config.toml
crop_scale_min = 1
encoder_activation = "gelu"
encoder_mlp_ratio = 4
encoder_depths = [4, 4, 4]
fusion = "cross_attention"
label_smoothing = 0.05
decoder_activation = "silu"
optimizer = "adamw"
beta1 = 0.95
eps = 1e-08
magnitude_pruning = 0.5
max_steps = 7600
Rows from block 8 of the image encoder, named by matrix and row number. Each number is 128 + 32 x the weight over its row's rms, rounded and kept within 0 to 255. All counts start at 0. After the name is the row's rms in percent of the matrix's.
# f: depthwise 7x7 conv (encoder.blocks.8.mixer.f.weight, 256x1x7x7), a 7x7 kernel
f.82 097 [154 130 174 117 141 135 141 150 107 130 114 104 131 100 129 109 114 138  64  63 136 153 108 191 177 164  80 115 136 104 150 197  97 107  81 139  94 121 107  88 106  74 178  89 105 118  81  99 114]
f.83 100 [114 124 221 163 140 151 121 138 168 135 144  88 158 151 141 124 126  96 147 128 167 157 144 125 206  47 178 151 164 128 158  85 123 189 144 132 188 133 151 158 136 134 126 127 104 143 144 117 133]
f.84 113 [130 157 112 143 127  70 150 146 124 142  93  97 134 108 130 176 159 111 145 117 138 149 146 185  58 155 148 109 157 130  56 127  66  99 136 122 124 188 215 139 162  84 111 147 127 158 150 110 123]
f.85 079 [130 196 133 152 155 141 114 144 168  94 154 139 136 132 169 132 120  86 119 114 182 119 103 115   0 113 137 166 137 146 138  68 122 120 138 163 158 134 189 161 147 130 140 127 160 143 152 117 128]
f.86 100 [140 122  83  97 110 126  94 170 150 148  91 126 177  82 180 123 144  71 129 185 127 123  86 165 123  60 112 113 183 121  95 124 140 137 128 173 179 129  89 128 175 166 152 123 101 120 160 117  77]
f.87 093 [157 143 170 162 146 140 146 144 130 148 175 113 198 158 159 134  88  62 101 144 128 183 154 118 131  48 139 188 158 143 112 109  87 132 160 166 153 147 153 106 163 168 133 129 157 169 134 159 149]
f.88 098 [170 133 127 164 132 145 140 151 140 137 138 134 168 143 142 165 134  81 141 144 119 196 125  45  48  93 161 140 182 133  94  58  93 165 109 179 150 144 149 162 165 149 142 131 125 139 136 140 137]
f.89 108 [163 138 139 141 132 155 153 207 147 138 171 121 201 161 161 174 139 102 116 150 163 196 127 101 103 108 175 150 184 126 120  82 127 160 115 165 137 122 136 148 166 108 145 142 162 157 121 174 175]
f.90 123 [128 108 102 135 134 114 126 158 115 112 129 128 109 154 107 116  83 216  83  96 122 122 146 172  33 212 131 144 110 121  98 221 140 113 113 113 134 129 120 129  94 107 124 114  99 113 126 110 119]
f.91 086 [105  84 113  93 129 100 136 122  91  86 155 136 118 145  94  97 148 177 154 134 108 167 176  76 118 229 147 106 138 132 100  99  99 159 113 117 123 140 141 194 102 130  84  82 108 130 167 114  85]
f.92 107 [192 157 206 160 151 152 163 177 164 131 104 146 134 135 165 131 199 182 150 142 171 163 109 151 102  63 128 161 142 113 142  66 119 122 119 157 127 139 163 178 122 144 121 132 143 159 138 146 127]
f.93 112 [ 97 125 108  68  87 111 103  94 138 123 149 137 127  71 108 138 154   0 113 105 124  98 146 154 112  99 107  92 143 118 148 168 157 123 137 125 121 138  98  95 136 110 128 118 138  77 119 133  90]
f.94 112 [118 121  91  94 105 100  91  90 117 108 130 132 130 141 132 141 141 176 171 148 100  93 109 124 243 215 129  78 130 102 133 147 173 117 114 125 112 151  81 134 143  91 100 111 108  93 114 131  93]
f.95 098 [134 104 155 151 161 160 161 133 124 106 106  97 130 177 169 114 187 230 147  94 161 135 122 124 148 199 128 152 169 103 138 215 123 124 134 149 141 139 157 183 137 121 140 155 122 122 122 111 145]
f.96 091 [129 109 134 173 161 108 123 118 139 120 200 153 117 137 133 157 117 178 170 124 111 142 193 176  29 151 187 170  96 107  99 146 169 121 106 127 114 130 155 156  96 120 140 129 163 155 156 102 158]
f.97 130 [128 101  97  92 117 123 119 112 134 105 103 134  65 128 136  77 202 182 103 126  95  82  64 203 176  82 108 119 108 130 143 169 163 145 133 106  99 131 116 137  83  97 155  95 116 122 110  93 130]
f.98 124 [150 123 117 128  98 150 172 124 129 115  89 115 105 114 137  98 156  94  97 108 126 133  95 102 189  70  59 115 126 139 108   0  86 128 153 111  96 140 110 148  90 123 130 152 135 151 148 121 139]
f.99 112 [124 151 118 115 108 114 107 127 111 128 121  89  90 166 134 106  81 120  90  85 151  94 110 144 197 142 131 140  75  93 100 193  83  62 121  92 132 101 103  89  77 139  63 110 116 107  96  96 106]
f.100 069 [121 147 137 125 165 151  89 130 117 102  96 133 135  95 150 138 131 163 150 141 167  94  87 172 101 144  54  32 110 124 162 139 135 123 105  87 145 125  76 132 136 125  86 170 123  49 102 147  97]
f.101 118 [166 114 139 116  98 121  93 149  88 139 127 106  98 123 147 104 136 118 136 115 130 131 112 222 238  95  92  95 154 141 103 203 132  83 101 142 119 137 117  91 131  82 148 139 149  97 135 152 117]
f.102 072 [ 87  96 145 119 136 108 114 112 113  94 109  93 114 102 142 160 164 218 154 122 134 121  74 192  37 153 128 131 129 109 172  92 167 130 161 142 120 114 125 167 114 130 165 162  97 158 162 133 160]
f.103 082 [ 99 193 128 127 168 138 106  84 112  88 148 130 127 130 180 141 117 149 122 120 150 118  84 164   0 143 140  98 134  98 105 155 114 113 144  82 172 141 121 112 121 168 132 114 132 108 160 179 131]
f.104 083 [ 97  88 104  82  83 130 114  80  71 129  89 126 130 103 104  93  92 126  98  85  82  97 109  94 159 105 117 101 103 119  81  62  93 114 103 123 121  88  88  82 133  82  91 108  91  84 125 118 124]
f.105 108 [ 96 104 107  76 131 102  55 110  64 126  84 119  82  91  94 101 143 125  86  97 102 107  67 142 129 111  82  89 104 120 122 124 134 118 123 102  89 127 108 114  75  87  83 100 119  77 107 101 102]
f.106 122 [136 107  90 113  97 108 117 114 110  67 101 155 111 110 146 103 186 226 134 166 128 166  90 118  95 124 126 150 121 116  82  74  67 151 133 116 101 164 185 134 106 103 117  98  92 123 130  88 115]
f.107 076 [111 152 152 133 138 127 147 100  77 143 151 168  82 171 178 140  94 187  99 202 135 174 138 149 216 135 178 117 135 102  84 125 118 132 117 145 128 143 103  78 165 160 129  96 161 134 154 140 132]
f.108 071 [115 103 126 156 157 184 118 170 129 169 159 135 159 147 127 154 125  85 172 146 111 131  77  79  95 112 103 176 116 155 185  73  55 180 157 164 100 134 149 149 148 100 149 103 131 152 176 143 133]
f.109 124 [166 122  96 111 144 132 127 122 125 159 110 117 175 127 146 141  99 238 101 129 124 163  83 228  64 105 143 147 120 123 139  62  98 153 132 120 136 102 161 128 133 119 120 138 126 163 140 125 162]
f.110 098 [132 117 120  86 104 111 135 101 103  78  92 111  94 139  96 126 131 101 111 110 111  93  78  73  92  82  88 135 172 147 163  53 112 111 174  83  99 131 115 122  72 124  85  82 146 105 100  83 109]
f.111 070 [131 114 158 124 173 168 182 127 117 156 184 114 100 136 130 130 172 143 159 152 111 180 152 194 228 179 154 113 110 102 137 137 114 144 108 110 128 148  90 162 157 158 157 110 126 105 121  76 154]
f.112 098 [ 80 129  94 104 112 120  68 141  98 137  73 136  89 119 140 106 162 161 180 116  88  89  82 175 137 138  94  95  96 121 191 145 122 107  96 105  88 129 118  77  77 104 125 113 108  80 110 103  84]
f.113 099 [115 150 123 117 148 129 146 120 178 139 103 154 162 157 138 126 134 142 143 158 164  60  77 159  25 146  84 115 122 123 136 146 148 159 116 214 135 137 110 137 151 165 145 135 167 162 182 129 157]
f.114 078 [131 121 142 143 102 139  97 114 131 164 109 128 118 122 149 119 164  89 189 122 123 162 185 125 141   9 140 110 108 151 168  53 121 154 133 186 138 172 103 150 161 142 146  85 144 141 113 141 126]
f.115 123 [166 138 154 127 146 144 150 148 128 147 152 125 116 133 154 137 116  70 123 180 122 121 147  70   0  52 143 141 159 130 121  71 100 152 118 152 125 140 143 152 151 141 170 163 127 114 133 126 130]
f.116 070 [153 156 135 111 118 160 144 176 150 130 127 178  84 165 125 111 196 123 190 164 117 145 139  87 105  70 135 132 118 105 166  69 125 134 121 109 148 117 125 168 108 100 101 188 155 189 126 184  98]
f.117 095 [113 139 151 103 114 123 156 111 110  66  92 127 135 111  77  85 117 175 114  95  99  95 117 130 142  80 115  80  84 143  79 138  80  90 104 114 122 100 125  98 114 125  70  91  78  83  82 113  65]
f.118 130 [165 109 120 114 106 128 158 156 137 144 109 142 146 128 147 139 101 168 133 124 142 166 144  64 170  46 175 176 158 141 138  40 104 137 153 140 120 146 117 148 161 167 173 142 170 174 166 156 154]
f.119 127 [160 126 181 131 132 152 121 173 157 119 137 134 122 119 145 157 197 129  51 179 140 157 146 178 150  44 129 132 163 143 122  59 141 119 132 169 131 169 153 125 141  93 181 147 123  99 131 134 102]
f.120 079 [ 95 147 166 138 163 122 140  83 127 162 178 126 150 156 145 162 104  85 118 112 117  96 115 103  59 110  73 108  89 129 194 116 141 140 166 133 165 169  98 180 160 148  69  99 107  85 152  93 133]
f.121 078 [134 128 188 142 147 126 132 156 102 148 152 157 136 103 153 156  92 137 163 121 138 129 131  84 155  97 190 163 186  78  87  44 115 180 139 156  87 136 159 160 112  83 122 142 121 123 122  71 162]
f.122 097 [162 136 125 102 153 175 104 138 166  93  86 147 160 148 148 103 116 131  93 157 147 109  57  30 130  83 139  79 139 125 179 110  87 143 131 111 152 160  77 143 174 105 113 132 109  97 133 156 101]
f.123 079 [139 136 102 144 130 146 120 111 110 174 140 112 104 126 163 138 181 142 157 143 139 142 131 149  27 210 132 125  99 123  72 203 142 144 122  93  80 103 124 161 156 122 154 128  75 142 123 172 135]
f.124 085 [172  90  86 147 143 104  82 147 154  89 114  66 135 164 109 137 146 160 158 149 136  75  99 210  97 106 114 133  77 149 113 140  70 131 150 119 138 142 146 161 107 151 106 188 148  96 171  99 149]
f.125 098 [141  98  88 116 121 140  94 157 137 185  85 102 175  95 125 160 146 130 159 124 108 131 129 118   0 119  95 120 120 168 110 177 152 146 105 170 135 181 114 130 154  90 140 100 143 143 137 155 117]
f.126 107 [126 113  91 120  97  87  80  95  99 126 104 111 111 131 100  67 113  96  61 112  78  87 102 128 198 160 101  83 109  79 141 135  95 143  92 100 119 139 131 117  90 115 122  97  67 109  87  95 117]
f.127 078 [156 131 135 138 137 136 112 116 161 113 181  99 158 126 181 129 142 139 179 120 144 119 168 122 168 201 141 124 146 177 162 114  77 202 135 118 137 150 129  79 152 106 139  97 174  52 161 123  90]
f.128 118 [166 132 129 147 156 163 176 154 154 109 132 145 128 160 169 122 140 116  98 143 138 159 143 139 255  94 151 154 154 150 117  90 126 102 143 138 169 121 153 150 116 187 142 155 111 169 147 124 173]
f.129 121 [ 93 111  77  91 122 112 104  98  79  74  97 104  58 100 120  90 131 154 150  89 111  86  82 150 124 134 121  87  82 113 128 159 111  87 108 136  75  98  93 109 131 104  99 103  86  93 110 104  75]
f.130 092 [185 137 119 110 138 149 165 146 128 149 137 154 172 144 141 182 131  78 123 157 131 149  96  56  75  89 196 156 135 165 146  94 179 159 152 152 186 147 160 179 133 134 162 151 111 106 117 147 135]
f.131 103 [ 99 108  84  90 117 107 126 119 132  72 114  82 121  84  77  78 114 114 115 139  84 110 128 150 247 157 162  94  84 129 125 133 110 160 119 108  94 123 142 107 128 114 135 125  59 121 101 110 124]
f.132 079 [176 129 141 131 152 110 158 174  48 175 102 142 142 108 180 100 129 190 165 122 141 167 156 133 117 146 170 136 176  99 121 176 100 175  96 110 129 168 149 124 133 169 173 175  99 132 140 132 165]
f.133 091 [128 126 161 156 148 120 138 148 139 135 214 125 153 109 143 127  63  95 118 146 148 141 179  87 164  78 137 184 138 182 130  65 111 152 157 145 132 134 174 131 147 164 141 139 152 200 150 148 160]
f.134 102 [129 120 108 110 119 138 108 106 186 110 114 149 138 150 140 148 176  20  91 144 165 122 112  94 203  37 117 148 124 144 123 161 106 104 145 119 111 129 164 117 126 134 124 142 162 135 158 165 170]
f.135 111 [116 101  86 111  94 114  97 116 127 124  66 104 113 117 161  90  75 231 122  95  75 129 122  63 119 188 115 124  93  80  96 115  76 110 114 109 103 138  90 115 134 103 114 123 140 117 117 125 140]
f.136 101 [174 128 162 177 176 147 159 120 120 169 159 145 128 177 157 153 158 127 164 138 152 180 159 107 106 168 157 189 164 124 106 152 145 142 137 154 124 143 149 168 190 167 132 174 166 168 165 147 174]
f.137 086 [111  97 109 195 130 127 127  89 147 106 208 170 141 114 139 129 128 180 112 145 168 170 198 166 161 169 148 180 134 150 120 150 147 159 128 173 142 179 164 119 113 138  68 110 114 121 112  97 126]
f.138 113 [165 165 149 188 179 144 172 160 156 166 159 167 168 139 181 164 108 126 118 174 199 158 177 116 102 107 153 164 136 150 152 115 133 146 158 162 162 133 168 145 130 145 132 151 146 177 141 152 173]
f.139 086 [181  80 132 108  95 105  97 179  79  98 110 116 103 120 151  71 149 206 116 118 109 156 105 165 188 138 107 110  97 116 104 164  76 119  95 126 133 111  86  96 150 104 134 108 103 130 149  86  77]
f.140 086 [ 65 119 117 112 120  98  86 125 144 143 137 143 121 152 163 123  95  98 155 112 157 120 119 174 136 212  60  93 155 149 139 243 137 174 134 130 109 105  84 115 138 125 134 137 133  94 145 130 129]
f.141 128 [111  92 103  75  80 101 107  91  75 119  67  88  91  88 102 100 102 139 122  76  91  80 106 127 120 147 100 102  97 101 107 133 135 129 113 110  96  96  96 115 105  99  89 102  82  73  83 107  96]
f.142 086 [114 138 120 129 135 116 135 111 129 109  95  86 104  85 121 120 112 171 133 137 126 144 163 211  13 220  97 141 112 140 160 179 155 151 122 136 101 126 152 108 106 119 134 146 110 167 111 118 132]
f.143 103 [196 153 145 133 148 156 127 181 136 111 127 153 103 155 197 185 145 138 117 189 127 172 149 122 200  98 117 113 176 146 104  84  71 144 144 134 109 177 146 132 111  93 166 109 109 119 109 161 132]
f.144 058 [118 172 127  70 128  97 100  98  97 168 102 163 148  91 177 103 161 182 122 142 133 131 127  95  28 158  89 126 114 159 173 102 146 126 179 166 136 144 133 170 127 128 128 151 128 131 191 127 147]
f.145 119 [155 107 120 189 153 152  98 135 115 169 181 168 129 118 157 115 125 204 118 125 123 144 150 181 187 191 185 151 118  89 133 177 106 106 119 139 155 113 158 145 143 133 166 135 144 189 146 163 154]